python train.py --time_shift_ms=100 --input="log_mel" --vocab_size=40 --encoder_arch="tc_resnet" --encoder_norm="groupnorm" --encoder_depths=[2, 2, 5, 2] --fusion="cross_attention" --decoder_width=256 --decoder_fused_qkv=true --decoder_qk_norm=false --init="kaiming_normal" --precondition_frequency=10 --ema_decay=0.999 --weight_decay=0.4 --adamw_weight_decay_other_params=0.05
Rows from block 4 of the text decoder, named by matrix and row number. Rows with one number belong to one attention dimension. Each number is 200 + 30 x the weight over the matrix's rms, rounded and kept within 0 to 999. All counts start at 0.
# v: cross-attention value (decoder.blocks.4.cross_attn.v.weight, 256x128), inputs 0-127
# proj: cross-attention output (decoder.blocks.4.cross_attn.proj.weight, 256x256, transposed), outputs 0-127
v.118,193,190,159,211,189,166,196,234,221,201,169,185,200,130,170,195,226,246,259,187,145,210,188,252,157,165,218,202,165,148,166,189,238,182,210,173,193,174,197,223,209,192,276,211,200,236,203,227,247,167,108,260,237,221,210,211,183,237,205,132,188,204,252,219,236,224,213,201,163,212,247,174,167,247,192,248,227,168,176,197,219,230,196,238,203,171,200,189,169,180,213,190,229,207,171,222,214,249,246,188,209,175,217,147,157,160,216,239,207,153,180,222,189,197,141,160,224,243,195,211,170,184,190,229,177,174,169,226
proj.118,239,171,226,204,244,222,142,203,194,212,187,209,201,176,194,190,205,192,137,224,199,210,190,212,230,221,218,168,201,199,179,195,184,230,155,186,284,200,233,200,204,216,215,215,193,195,186,203,154,192,195,207,221,142,224,265,217,217,211,222,236,161,182,210,237,223,213,176,220,198,253,195,155,260,219,183,222,182,176,193,236,184,217,181,159,259,218,232,203,147,227,195,181,209,234,255,214,162,161,195,185,229,225,194,224,199,234,202,182,221,225,230,174,242,204,248,185,173,254,218,193,194,261,203,190,183,203,242
v.119,261,267,159,192,172,165,214,217,211,190,205,206,218,214,240,232,201,187,222,230,176,234,208,211,163,220,251,245,182,197,216,220,178,239,186,156,219,197,183,249,230,188,204,231,172,132,195,181,215,212,208,221,219,185,181,250,217,270,255,181,183,189,215,185,226,149,143,124,186,232,206,167,231,166,151,272,203,194,213,191,235,189,179,170,250,220,119,211,239,222,251,190,213,197,220,211,161,181,226,149,163,139,155,196,204,229,221,205,217,137,234,223,169,163,204,191,237,210,157,159,183,217,220,216,143,212,224,214
proj.119,154,188,206,253,153,185,188,152,218,256,224,264,182,210,173,206,177,176,170,167,175,201,180,189,114,211,208,194,200,209,184,213,213,242,293,190,203,206,266,185,210,225,168,223,212,226,186,188,195,214,225,177,217,236,193,189,238,220,141,223,229,218,205,182,179,206,226,194,237,238,208,192,198,226,204,163,201,235,243,236,196,165,175,226,203,177,178,210,193,182,207,196,202,178,182,217,184,206,195,218,216,215,193,231,192,177,157,208,227,177,228,198,170,241,186,201,202,177,188,212,171,211,148,211,224,208,143,212
v.120,198,153,142,202,211,199,248,169,185,186,202,187,204,225,175,198,213,198,229,162,180,160,174,203,155,157,208,194,178,171,180,167,173,214,225,169,208,211,183,209,178,201,245,178,192,221,215,183,270,162,213,224,219,213,266,209,162,206,272,187,201,217,207,183,207,186,208,202,238,172,193,206,215,178,206,239,236,179,210,141,162,204,211,242,261,259,191,168,194,158,246,203,201,237,186,180,241,207,232,224,165,222,213,211,196,187,226,242,198,190,219,215,230,198,181,180,231,183,209,219,186,232,182,216,233,194,228,165
proj.120,203,240,221,192,208,232,178,195,240,169,182,197,249,209,185,252,235,170,232,229,189,201,177,182,173,196,183,225,222,239,200,158,176,189,175,188,198,185,216,217,220,181,219,183,132,224,166,178,167,195,155,149,149,178,160,205,193,246,222,234,197,222,182,246,203,214,241,211,186,197,202,203,163,215,193,179,201,202,210,202,204,200,233,183,175,179,216,228,184,221,208,203,223,232,239,218,208,197,191,200,226,221,199,200,198,156,215,189,219,213,196,186,216,224,192,224,189,197,196,203,287,173,203,200,131,159,175,271
v.121,135,254,190,198,184,248,259,122,243,228,175,181,233,201,195,240,142,184,155,219,197,139,189,246,224,146,233,188,199,205,281,231,159,196,245,209,212,179,186,218,175,228,148,186,108,141,222,165,204,212,209,232,202,216,240,175,188,221,217,159,167,205,194,220,216,198,182,177,212,214,215,177,261,128,181,254,187,192,228,95,193,225,190,186,216,155,138,169,215,208,239,201,172,221,225,179,257,173,193,177,210,200,240,203,210,232,218,181,239,173,200,223,230,173,256,177,180,156,186,182,204,192,171,186,198,210,252,189
proj.121,195,206,156,193,171,191,177,156,248,230,188,194,195,163,204,177,227,215,269,150,179,216,192,175,167,221,185,200,224,153,216,168,225,187,183,238,170,220,200,201,193,236,189,202,197,185,172,232,238,237,215,176,190,248,218,204,199,175,184,201,183,195,160,204,178,257,200,222,154,198,218,236,281,141,222,266,217,172,144,236,223,221,186,193,157,198,222,174,198,194,216,224,250,185,194,176,168,240,225,196,248,244,137,196,203,187,200,213,207,203,226,272,107,214,191,133,204,206,196,195,199,216,178,233,162,301,191,209
v.122,226,200,213,159,223,252,189,231,188,201,214,196,222,190,225,179,147,176,171,204,243,226,252,157,224,276,220,165,198,198,50,202,181,188,184,224,220,222,220,254,229,208,168,178,223,195,201,219,232,244,238,202,194,193,215,181,191,273,177,202,240,229,230,201,208,189,227,203,207,206,186,227,218,223,176,240,218,247,149,192,163,194,197,132,217,213,226,180,242,168,237,186,244,207,224,201,225,207,234,226,191,184,72,196,178,191,231,193,210,236,181,161,215,172,205,196,211,202,245,187,232,244,149,194,219,167,208,153
proj.122,194,185,185,233,168,172,185,201,201,249,242,291,192,193,212,228,193,187,214,192,213,165,219,189,178,206,143,233,155,228,231,178,155,175,246,199,182,199,208,209,183,221,221,179,206,196,189,172,117,220,194,175,183,164,204,199,203,237,235,176,195,228,181,236,140,174,268,247,168,200,117,208,130,248,221,225,221,150,199,179,152,172,206,211,204,247,199,213,194,138,197,205,218,175,216,222,222,280,208,147,259,212,192,203,226,151,193,172,184,178,159,195,226,207,203,250,197,210,247,188,187,195,246,209,189,194,140,211
v.123,226,225,243,175,174,140,204,130,243,213,162,219,194,210,207,187,221,233,215,179,238,245,231,190,245,182,174,231,172,195,228,181,221,257,219,204,193,215,199,186,202,230,217,198,205,184,205,200,182,154,222,207,177,181,199,169,222,156,207,235,250,198,237,168,193,192,154,240,243,193,165,185,178,121,200,234,167,164,175,260,224,125,184,167,172,211,190,214,169,177,190,180,188,209,218,186,188,168,194,236,201,158,225,188,196,238,136,217,197,226,197,195,194,220,181,236,177,155,198,234,205,246,155,179,205,245,153,200
proj.123,172,173,216,201,213,206,200,192,169,149,167,130,168,185,160,177,209,221,200,148,207,193,218,185,209,197,200,210,205,219,211,248,185,203,209,185,172,168,184,166,199,180,207,150,182,163,170,167,225,189,212,176,204,146,212,216,203,238,189,244,176,145,226,189,228,230,191,228,156,209,208,204,140,183,210,181,189,199,199,198,171,154,178,230,237,244,196,157,161,239,169,177,159,238,198,150,179,196,218,199,169,214,188,232,178,205,192,176,178,156,207,240,188,153,205,180,175,169,155,170,174,200,179,222,157,193,152,206
v.124,179,215,191,172,143,223,216,196,196,195,242,180,152,182,209,178,188,194,244,198,172,152,183,252,249,201,183,224,162,164,246,225,199,196,214,183,175,176,200,166,241,207,234,165,184,193,214,171,258,221,271,210,170,187,238,190,185,159,224,174,249,196,191,208,190,238,232,155,283,213,205,199,201,171,201,185,205,188,203,143,193,154,168,194,190,203,130,187,175,201,140,200,216,143,181,185,182,214,201,167,184,214,222,175,211,244,210,157,219,197,214,247,172,229,176,251,195,240,216,201,207,259,247,220,223,217,212,225
proj.124,180,239,180,199,252,228,193,195,207,209,170,187,228,231,209,214,183,173,146,200,161,227,150,205,209,226,179,166,188,206,193,214,224,173,179,195,185,175,228,183,239,178,209,235,201,190,203,222,236,179,216,170,198,217,143,229,146,163,219,188,224,197,176,242,206,193,168,171,209,192,216,181,239,164,196,198,200,224,183,165,235,160,210,159,174,141,189,210,226,186,214,171,204,193,239,191,230,200,143,205,170,242,165,221,273,248,108,152,162,187,210,198,161,187,212,163,202,204,187,199,193,140,218,174,212,199,184,251
v.125,165,219,186,186,193,173,213,198,155,175,231,241,191,226,202,285,227,178,157,207,222,186,229,129,248,254,233,127,208,305,244,219,180,200,219,214,184,181,199,176,142,218,208,239,237,189,244,216,160,196,191,199,154,166,185,128,212,226,226,250,193,175,191,223,178,199,207,181,129,250,203,172,246,231,192,144,225,203,202,219,206,176,205,187,241,221,196,230,124,173,183,197,183,209,184,167,215,203,191,160,196,238,227,187,188,196,202,230,197,144,190,193,219,183,220,169,228,206,203,221,188,200,199,232,207,208,192,226
proj.125,253,210,196,197,205,217,240,252,212,189,251,251,207,192,240,226,222,212,220,110,193,236,212,206,167,241,240,184,157,209,170,190,216,156,194,166,230,172,264,209,189,232,207,194,140,150,236,161,196,194,184,227,232,151,253,253,123,226,216,188,246,144,182,197,208,233,223,182,139,185,203,230,243,177,150,195,207,186,198,150,215,194,209,198,235,220,182,165,210,253,185,272,206,223,191,232,196,183,165,183,237,219,199,250,154,205,185,259,189,176,202,237,212,195,202,168,186,213,212,248,235,164,221,165,225,198,155,186
v.126,161,198,217,193,245,191,162,159,171,203,186,156,229,182,141,212,190,135,228,174,151,285,161,258,167,198,135,207,210,250,241,184,193,209,193,195,197,186,216,172,213,158,210,215,191,191,167,203,165,145,211,158,186,174,183,181,222,180,258,198,142,214,159,232,206,241,252,239,169,201,160,193,156,235,212,199,211,195,190,259,207,165,230,238,223,161,254,223,194,227,182,211,215,197,185,189,206,183,193,205,201,206,247,185,222,144,158,169,167,204,212,230,168,189,233,173,185,238,222,161,167,218,206,141,173,200,173,190
proj.126,219,199,147,200,208,160,177,118,165,207,204,169,241,197,209,175,151,168,231,202,238,214,193,246,178,184,201,200,192,232,205,261,176,206,229,197,205,172,163,216,159,191,239,193,187,219,185,204,228,183,210,186,260,251,196,171,206,173,164,196,220,223,162,163,197,215,116,180,245,223,205,143,203,229,184,203,173,257,214,198,161,189,138,197,193,166,168,265,193,245,210,137,164,223,198,209,194,140,183,209,205,148,199,167,229,240,237,230,170,185,145,205,235,202,198,184,205,216,162,176,174,262,213,179,231,211,192,172
v.127,163,228,177,241,216,201,193,154,169,197,260,204,170,198,210,207,199,260,142,197,211,142,248,191,232,216,211,209,205,195,228,237,221,229,154,227,238,202,163,184,192,154,165,232,200,177,159,215,212,242,243,173,212,261,223,207,231,189,196,213,186,213,109,197,138,199,179,239,243,174,244,267,215,209,179,111,188,197,210,148,242,195,180,200,187,189,124,187,184,170,205,196,214,211,205,264,193,224,215,222,213,226,156,207,201,245,179,241,200,171,133,283,224,239,259,223,223,211,201,190,212,121,216,222,240,211,193,185
proj.127,166,235,222,223,258,255,200,228,214,157,177,180,222,212,181,189,221,201,194,190,151,220,195,190,185,264,224,167,160,238,144,204,238,212,186,190,253,181,173,230,204,200,146,176,269,161,246,185,214,213,275,192,261,228,255,255,136,182,239,199,232,201,230,164,166,175,149,203,166,212,247,152,229,217,167,200,174,218,207,227,243,211,175,190,227,184,216,200,200,220,138,218,219,272,238,187,196,175,262,173,150,219,203,208,175,209,144,151,152,182,219,203,233,219,220,215,223,241,238,237,254,185,237,221,233,212,217,204
v.128,211,178,146,244,207,215,220,239,224,177,208,208,169,220,183,185,214,186,255,142,189,198,206,195,162,195,181,188,210,169,190,229,196,217,155,218,211,194,250,244,182,212,235,173,224,186,148,199,207,236,186,220,259,200,196,161,226,210,214,205,196,173,237,180,207,199,219,217,193,216,191,216,222,172,172,208,204,186,224,191,222,215,182,227,198,198,152,181,205,154,220,207,187,209,247,199,197,199,159,191,193,192,189,184,204,183,180,152,182,161,199,223,208,213,203,218,247,219,218,213,218,211,160,205,205,152,223,175
proj.128,220,208,183,156,173,208,200,172,209,233,192,189,224,227,190,163,184,186,218,177,201,189,201,224,132,142,193,146,216,232,186,169,188,208,223,198,155,180,225,187,158,229,135,229,165,190,196,167,198,181,176,177,246,238,180,148,173,189,200,244,264,180,195,164,186,213,208,215,192,199,180,158,240,268,199,223,210,201,169,176,168,196,205,258,193,196,196,211,200,214,138,251,164,229,192,225,214,183,205,159,220,196,183,197,250,187,214,170,207,210,194,146,183,202,184,163,193,167,215,183,184,222,163,236,230,183,182,163
v.129,203,214,204,176,180,181,220,197,204,231,178,186,195,210,225,217,192,239,217,185,212,172,205,291,214,216,203,211,167,180,198,180,195,229,241,200,202,202,187,193,203,195,193,192,163,211,208,215,204,186,195,206,224,192,219,166,218,187,206,226,202,195,204,227,195,196,212,210,211,221,190,205,196,206,211,226,208,206,196,179,226,246,196,188,198,204,195,220,211,178,190,216,206,188,128,196,184,201,232,207,185,168,169,198,203,231,191,211,209,222,195,196,200,172,224,211,201,178,197,205,195,195,197,193,214,201,161,200
proj.129,235,202,184,152,166,198,189,225,182,181,182,206,195,176,280,189,214,151,210,177,162,244,173,213,177,207,212,232,201,186,193,174,167,191,259,185,222,197,178,189,164,192,206,218,221,186,218,188,196,228,179,248,206,203,227,162,180,181,163,225,215,213,193,248,190,176,198,194,157,233,193,205,235,183,224,212,261,188,218,173,218,187,197,206,161,203,214,199,208,192,151,249,182,219,200,203,227,212,181,170,165,217,214,238,187,240,197,181,246,184,216,188,153,159,222,167,166,181,174,188,173,245,219,163,214,194,192,192
v.130,204,198,187,205,179,203,179,224,187,177,221,213,191,227,166,193,184,242,144,166,216,188,226,216,183,199,179,196,176,190,191,218,217,209,198,146,239,170,178,224,189,178,210,195,181,188,197,185,187,215,217,198,183,186,166,184,179,219,205,222,215,214,207,188,179,180,227,221,193,184,222,173,165,195,197,189,234,196,160,209,212,234,184,181,216,212,191,203,209,183,220,225,203,192,235,222,205,188,182,182,212,228,184,233,181,204,209,221,180,189,224,233,208,212,186,168,148,208,156,188,208,185,225,207,198,180,189,206
proj.130,197,233,202,141,184,174,157,214,134,159,201,215,181,193,181,165,229,185,198,223,213,230,191,195,192,195,178,219,206,190,255,202,178,174,203,222,188,200,207,193,215,235,167,215,189,191,162,172,171,221,209,156,197,195,280,196,201,235,211,244,191,212,214,224,180,261,208,199,218,183,157,178,218,132,191,238,205,250,199,211,198,201,192,237,166,194,150,200,204,189,196,191,158,235,216,266,219,220,161,194,178,171,183,229,186,196,169,185,215,171,198,189,173,246,190,243,133,229,223,249,221,164,175,203,248,170,195,155
v.131,174,202,213,237,191,190,179,190,198,238,185,191,176,206,164,204,206,249,215,182,209,231,198,194,190,275,217,179,193,208,190,218,220,196,152,216,231,196,193,190,224,234,222,211,200,201,211,223,221,220,228,219,178,185,187,196,198,202,231,187,206,172,242,216,152,225,207,186,245,228,170,183,142,189,185,202,161,205,197,208,133,168,186,218,223,205,202,188,231,205,230,201,214,188,198,231,226,189,199,168,221,197,214,184,192,183,164,200,208,197,205,193,185,230,191,179,212,187,210,176,177,216,253,175,192,233,158,236
proj.131,244,205,151,165,213,155,245,194,196,173,206,189,233,200,176,231,236,186,208,212,156,206,236,181,215,217,187,227,223,182,216,178,179,150,179,189,194,207,190,208,176,185,170,205,180,189,237,155,151,211,165,198,206,167,148,213,229,196,177,193,182,221,173,171,234,194,215,137,183,214,196,190,234,195,164,178,226,165,190,202,197,171,207,222,172,265,231,200,172,243,159,214,154,220,173,173,204,188,246,204,149,200,239,140,236,170,188,208,175,219,190,235,181,236,216,233,143,181,224,209,234,166,186,186,205,166,213,182
v.132,187,254,241,181,187,229,252,192,143,197,204,223,195,194,204,182,183,219,220,195,242,160,216,195,191,187,190,254,174,228,221,208,195,188,200,199,195,238,190,180,213,243,155,214,225,207,207,191,189,198,210,204,233,205,190,160,197,186,193,189,194,179,197,179,207,182,206,168,222,176,208,224,196,211,197,199,208,206,182,175,210,205,161,235,231,225,231,189,219,198,190,200,175,186,209,234,164,242,212,177,208,155,231,179,180,203,185,210,229,207,190,204,204,195,204,177,241,228,215,223,189,209,169,201,193,189,178,190
proj.132,193,219,205,204,182,135,215,225,161,221,208,228,229,188,229,207,203,225,187,235,203,207,172,246,211,227,232,211,227,209,225,229,141,178,250,174,167,191,203,185,189,277,171,161,175,180,227,210,197,202,185,189,195,227,181,195,244,172,163,267,213,209,238,195,230,242,184,189,178,224,186,166,177,175,183,173,205,200,207,209,196,193,206,175,173,213,247,195,227,177,136,204,262,210,211,215,212,237,188,188,177,244,213,152,177,218,232,150,218,168,208,240,143,189,237,256,246,179,196,227,177,210,208,174,135,164,205,262
v.133,167,195,232,174,201,196,192,209,215,191,168,219,167,196,187,212,219,177,177,219,233,187,183,220,178,167,207,165,222,260,224,195,185,189,182,163,189,206,216,158,193,237,186,178,204,224,198,256,144,179,215,227,210,201,207,175,192,197,197,217,213,203,189,203,198,195,191,243,210,213,205,174,239,178,193,173,191,215,168,209,211,210,168,203,232,192,234,191,209,225,233,185,194,248,235,216,228,193,184,217,180,169,184,212,219,201,180,221,183,221,212,200,223,229,216,190,241,203,215,175,204,203,208,199,202,167,219,202
proj.133,165,237,189,183,239,210,235,207,239,210,208,236,221,167,239,266,211,185,195,225,234,186,192,174,190,154,259,172,137,186,158,212,219,176,150,232,146,178,201,152,210,226,229,183,213,199,214,232,138,218,198,218,155,177,222,220,190,177,206,234,187,211,208,198,229,152,182,186,142,228,187,212,198,151,208,209,211,170,146,173,152,227,201,235,202,172,198,168,144,207,196,235,179,160,208,179,215,230,155,180,198,223,192,129,236,191,207,190,179,211,226,154,248,228,195,175,175,184,223,218,221,203,194,240,169,202,171,174
v.134,234,170,186,213,179,210,218,183,213,175,187,220,183,194,191,208,214,229,184,189,216,207,204,224,155,205,202,213,224,185,175,195,206,176,238,227,184,228,203,224,227,166,234,224,202,197,159,196,172,223,180,190,216,212,214,208,199,200,161,195,196,190,187,218,195,191,252,255,164,177,180,203,226,166,204,199,217,190,215,210,214,207,257,217,205,170,218,185,154,155,209,215,158,172,165,229,191,196,150,246,188,184,227,216,197,218,212,178,196,193,181,225,221,196,192,233,163,207,231,168,216,186,175,239,192,197,158,157
proj.134,162,182,199,191,224,246,164,235,186,210,168,204,122,210,186,251,198,142,161,176,243,144,212,176,166,173,210,209,201,182,166,167,214,201,188,214,211,244,214,208,148,181,222,182,178,196,210,234,182,218,214,153,168,165,174,262,202,228,198,215,232,192,196,187,204,211,162,174,191,160,243,172,189,192,182,135,205,189,179,242,140,172,226,199,202,229,226,171,251,228,162,165,212,209,232,212,204,223,221,214,196,181,231,206,173,231,153,201,229,189,211,210,185,176,203,222,200,183,148,199,195,154,206,207,197,187,177,274
v.135,235,180,210,192,165,198,196,202,186,198,194,238,206,232,200,196,207,188,237,191,233,175,193,233,173,164,191,222,229,198,200,190,192,195,175,218,188,210,206,170,209,193,192,213,181,205,201,214,186,196,217,213,203,176,213,226,194,175,207,187,188,192,166,213,193,207,236,229,193,193,126,190,164,209,229,214,181,224,220,227,197,221,202,190,203,200,233,184,220,194,221,204,198,203,203,190,203,192,197,212,226,185,233,214,190,157,187,219,208,203,225,189,145,185,219,216,180,222,224,178,216,187,184,218,207,186,196,175
proj.135,144,211,195,207,212,180,236,205,169,189,194,219,182,164,252,186,193,193,196,236,175,216,218,242,221,168,257,181,165,207,198,229,227,241,195,201,185,202,178,175,192,187,188,231,176,176,228,227,184,215,235,227,180,212,255,180,237,184,251,176,195,214,177,207,211,197,162,185,152,237,171,184,198,201,206,174,237,170,159,234,205,191,212,198,194,171,223,218,186,192,185,195,194,199,172,259,188,238,231,177,208,210,199,241,154,221,181,173,233,203,186,197,199,242,179,211,211,174,225,187,189,175,222,210,162,185,232,245
v.136,176,211,190,196,217,191,177,160,281,189,189,164,206,200,176,201,228,214,182,186,207,217,162,205,234,205,237,174,177,155,169,214,172,223,209,215,205,172,192,196,206,204,229,217,173,198,202,217,214,149,196,197,195,212,195,167,214,239,228,184,187,240,211,181,210,206,185,207,214,185,207,191,216,197,212,206,179,191,220,216,179,202,239,204,211,181,207,187,208,185,209,181,210,239,212,206,191,212,221,187,240,193,225,223,212,201,191,198,211,219,210,202,224,212,180,192,184,211,170,209,175,208,224,201,197,212,226,185
proj.136,182,206,211,275,214,216,230,194,212,180,252,201,199,194,203,199,206,172,167,196,196,225,232,210,200,253,225,141,192,186,210,198,188,266,205,167,189,204,206,220,212,178,187,218,180,217,164,209,228,272,205,185,210,189,182,195,242,214,232,177,212,191,149,143,192,154,120,215,206,201,199,203,171,240,257,216,239,225,194,217,242,205,197,215,186,139,231,240,241,173,208,219,207,199,215,165,196,187,178,194,188,246,213,168,209,232,233,182,195,247,194,231,230,249,224,151,230,242,221,198,183,198,190,171,206,242,205,160
v.137,226,203,201,134,213,199,184,218,207,181,170,212,182,208,224,221,190,193,232,180,225,191,188,196,233,167,245,233,202,199,177,184,197,169,177,171,191,208,193,233,193,199,209,205,240,218,227,211,197,192,206,188,230,201,193,195,193,231,206,165,209,194,236,182,186,187,193,161,176,204,169,183,194,202,182,224,194,210,197,226,239,264,203,219,220,205,148,230,166,217,202,205,182,198,187,211,228,168,172,180,213,252,162,197,176,229,198,167,198,202,169,208,237,187,213,222,199,187,190,221,176,218,187,207,193,209,171,228
proj.137,224,189,155,157,229,181,192,261,249,208,156,198,199,201,187,181,221,257,220,184,193,195,163,178,241,184,193,214,180,236,171,230,209,179,210,245,203,195,196,209,201,220,240,191,179,145,146,168,216,213,196,186,170,150,203,189,239,219,163,177,243,203,175,209,197,180,195,185,241,189,176,219,207,195,166,243,182,156,224,229,196,230,196,211,223,193,222,194,190,181,168,229,174,166,184,256,206,189,198,177,242,211,256,194,210,210,206,161,165,209,214,202,162,173,148,155,198,245,193,171,198,222,186,189,213,202,184,229
v.138,230,184,234,173,225,224,205,205,196,215,198,216,221,161,196,205,226,209,195,202,166,190,214,188,187,196,207,210,189,200,165,219,236,198,223,226,186,199,194,225,187,217,152,199,228,193,228,209,170,186,198,198,229,200,239,210,198,194,243,185,212,195,177,202,152,215,209,218,224,165,197,192,206,207,208,204,188,192,207,208,222,192,219,217,224,211,223,198,174,192,199,218,172,232,201,205,156,195,197,213,161,208,185,204,195,210,198,240,198,203,209,171,219,204,218,204,215,197,167,190,203,176,172,227,220,163,195,193
proj.138,223,229,207,185,209,224,222,229,220,204,190,207,230,225,203,268,180,210,174,179,234,197,217,226,205,160,202,184,208,214,158,219,164,166,237,249,207,182,250,203,259,245,227,161,128,210,191,194,213,241,216,243,174,243,243,210,214,178,166,153,205,183,206,234,190,138,152,218,199,236,234,220,203,197,181,193,191,177,237,205,175,173,211,208,215,189,202,182,224,201,190,238,226,206,213,183,229,228,155,195,216,183,273,225,200,186,175,233,191,192,185,156,163,302,205,241,215,212,158,256,237,159,188,180,173,211,245,185
v.139,163,176,254,207,210,206,185,202,193,174,204,182,227,208,215,198,200,186,223,178,207,205,209,198,197,240,199,198,205,198,189,210,205,226,225,176,189,216,200,209,221,175,216,180,209,228,212,182,176,203,190,172,204,208,194,184,172,198,207,199,188,216,223,197,237,240,214,195,213,225,137,203,177,203,183,178,162,190,213,202,196,205,207,205,227,173,196,240,202,178,167,185,186,215,216,186,206,184,155,229,193,192,192,193,203,222,185,225,200,230,204,215,178,197,172,215,231,177,213,248,181,215,194,240,193,246,177,210
proj.139,236,191,185,203,223,219,202,226,215,162,214,176,191,203,179,203,211,199,172,227,210,204,193,196,140,168,203,238,175,195,206,160,230,199,206,186,213,224,186,186,196,166,183,222,177,212,212,176,162,186,216,227,213,221,220,213,157,209,177,167,165,182,193,224,207,167,177,190,228,168,219,211,191,219,228,244,239,209,146,168,219,212,200,233,203,227,138,195,169,211,185,221,204,229,183,251,212,215,232,224,234,201,211,193,230,167,188,243,213,202,209,154,196,213,253,176,211,223,254,231,187,248,203,161,175,178,190,230
v.140,226,240,196,191,195,227,147,183,175,247,215,190,174,234,176,181,198,192,230,216,202,202,223,209,196,177,218,192,190,218,228,211,166,205,197,187,215,222,181,188,220,197,210,200,197,227,191,249,193,189,230,200,202,210,206,187,197,213,198,201,169,195,222,201,188,186,200,226,226,221,204,161,230,185,203,216,217,170,163,217,186,200,167,181,208,213,244,161,222,193,229,204,205,210,199,201,195,222,205,223,204,181,224,217,203,210,202,177,193,180,187,193,203,208,225,156,221,209,195,240,184,181,212,193,201,192,188,180
proj.140,196,240,232,201,193,195,231,145,188,166,210,195,193,209,196,255,222,175,206,203,233,210,256,202,189,200,221,196,150,182,206,209,209,202,217,221,164,239,207,168,198,179,182,230,164,191,209,154,212,210,216,177,174,199,146,180,192,159,219,182,208,170,169,174,193,190,193,209,227,251,186,181,223,217,154,222,241,175,192,217,207,214,193,198,205,181,189,237,168,178,189,164,198,206,155,148,186,175,229,228,248,202,226,177,179,206,217,194,216,188,214,190,197,175,232,177,188,217,253,208,178,217,223,277,131,189,208,230
v.141,174,192,233,195,171,213,187,201,223,212,230,213,193,188,206,243,213,198,198,209,200,145,237,160,217,184,237,214,196,204,208,228,251,212,217,164,175,196,212,204,217,224,183,166,183,180,197,226,178,186,248,192,205,221,177,186,174,211,231,160,206,225,192,217,186,207,187,243,222,221,187,219,185,209,130,205,187,186,177,214,191,194,203,200,229,221,217,200,176,210,246,185,217,175,152,177,166,231,214,207,221,188,229,215,203,228,188,183,157,196,224,200,192,211,202,199,196,180,231,202,186,206,179,201,204,224,198,175
proj.141,261,203,258,163,254,202,157,205,162,164,197,184,221,181,219,251,179,207,152,224,246,212,181,202,182,224,141,221,174,209,209,227,235,182,155,214,190,215,238,151,247,208,197,183,214,217,177,146,214,204,223,205,207,243,242,194,196,213,199,185,216,173,237,246,212,210,183,148,210,186,142,148,192,144,219,190,178,218,186,182,230,269,144,198,199,188,184,239,196,185,226,214,207,205,205,166,198,201,222,220,169,226,180,216,172,213,215,222,185,231,209,215,183,236,176,189,200,172,176,243,246,244,204,181,213,226,226,215
v.142,211,193,209,224,171,207,189,190,134,191,186,200,217,189,226,187,194,227,187,210,255,219,169,153,176,194,224,191,191,205,180,183,196,227,205,202,234,197,199,223,224,164,212,210,216,183,214,202,177,205,178,175,205,178,212,205,180,176,156,188,203,187,237,196,197,215,182,183,215,184,201,188,199,195,195,194,198,200,155,213,209,209,168,182,193,152,231,218,164,187,181,194,212,191,170,183,220,183,229,218,203,171,167,207,187,213,207,207,230,212,205,212,203,174,168,183,235,182,161,211,203,215,204,224,202,182,189,201
proj.142,220,200,187,230,203,233,221,198,237,189,184,185,214,200,183,198,186,142,200,218,201,232,249,218,211,185,246,192,236,193,192,160,176,202,247,221,207,183,183,200,194,199,198,213,165,167,229,211,214,203,189,176,210,184,214,235,243,233,210,164,187,239,185,220,206,225,193,191,189,180,168,185,201,198,162,219,211,217,211,203,169,166,212,214,222,233,220,198,186,207,161,227,212,174,252,186,185,191,252,199,193,204,186,208,205,185,205,166,208,190,213,191,183,198,187,192,171,233,228,208,197,237,213,196,189,224,170,191
v.143,149,210,193,229,186,197,204,186,192,225,217,212,233,186,179,212,160,192,151,188,173,187,204,185,198,164,196,213,179,196,219,223,218,199,224,179,249,173,181,186,220,167,233,217,181,203,192,183,176,229,208,199,166,192,233,230,201,171,185,220,220,213,215,210,189,219,187,233,224,211,182,206,183,200,212,191,190,193,195,205,186,157,213,213,231,210,191,134,190,187,175,214,216,177,150,216,198,223,211,218,203,217,228,192,180,223,222,182,186,177,187,224,195,203,178,222,209,217,184,206,208,196,204,123,199,194,165,254
proj.143,209,188,175,222,237,193,213,158,214,209,269,188,222,186,217,179,164,196,192,205,228,199,201,186,169,216,224,249,180,196,254,218,234,196,170,219,177,243,153,203,217,175,205,244,172,197,259,195,220,164,182,153,197,240,163,186,164,238,245,215,198,209,220,169,208,208,230,200,131,236,255,176,201,218,201,195,200,144,202,187,218,173,188,184,211,201,170,233,232,189,223,224,191,210,210,170,198,204,254,249,190,209,185,226,174,189,212,183,183,179,214,200,187,174,203,226,215,210,158,218,248,181,221,185,187,181,239,216
v.144,124,235,231,197,148,203,192,201,261,257,255,215,271,175,185,146,193,197,236,213,192,190,195,215,148,213,175,203,171,226,248,179,268,274,222,186,231,164,218,214,241,127,209,199,152,179,185,224,138,177,173,179,231,176,203,125,184,180,196,234,199,201,243,196,177,241,194,159,159,223,140,215,154,203,208,203,194,210,180,208,129,191,122,198,224,141,212,235,158,172,136,200,225,196,175,193,197,183,183,196,206,176,240,222,236,209,160,247,188,171,201,161,182,235,212,175,187,226,207,266,211,188,129,177,168,171,173,228
proj.144,177,184,175,232,241,188,200,235,273,231,192,239,165,199,232,170,156,180,196,178,232,174,245,208,161,200,160,208,243,192,172,240,217,203,192,253,170,116,187,179,177,250,221,234,166,218,164,187,235,193,238,228,175,220,183,180,206,224,164,150,227,164,151,211,183,194,221,202,164,174,135,156,189,202,182,240,221,223,220,172,227,229,192,208,200,230,192,191,222,170,177,183,181,234,221,202,163,208,218,211,175,234,179,237,205,165,225,181,165,264,175,195,231,184,261,235,171,174,166,185,177,218,262,227,281,230,200,244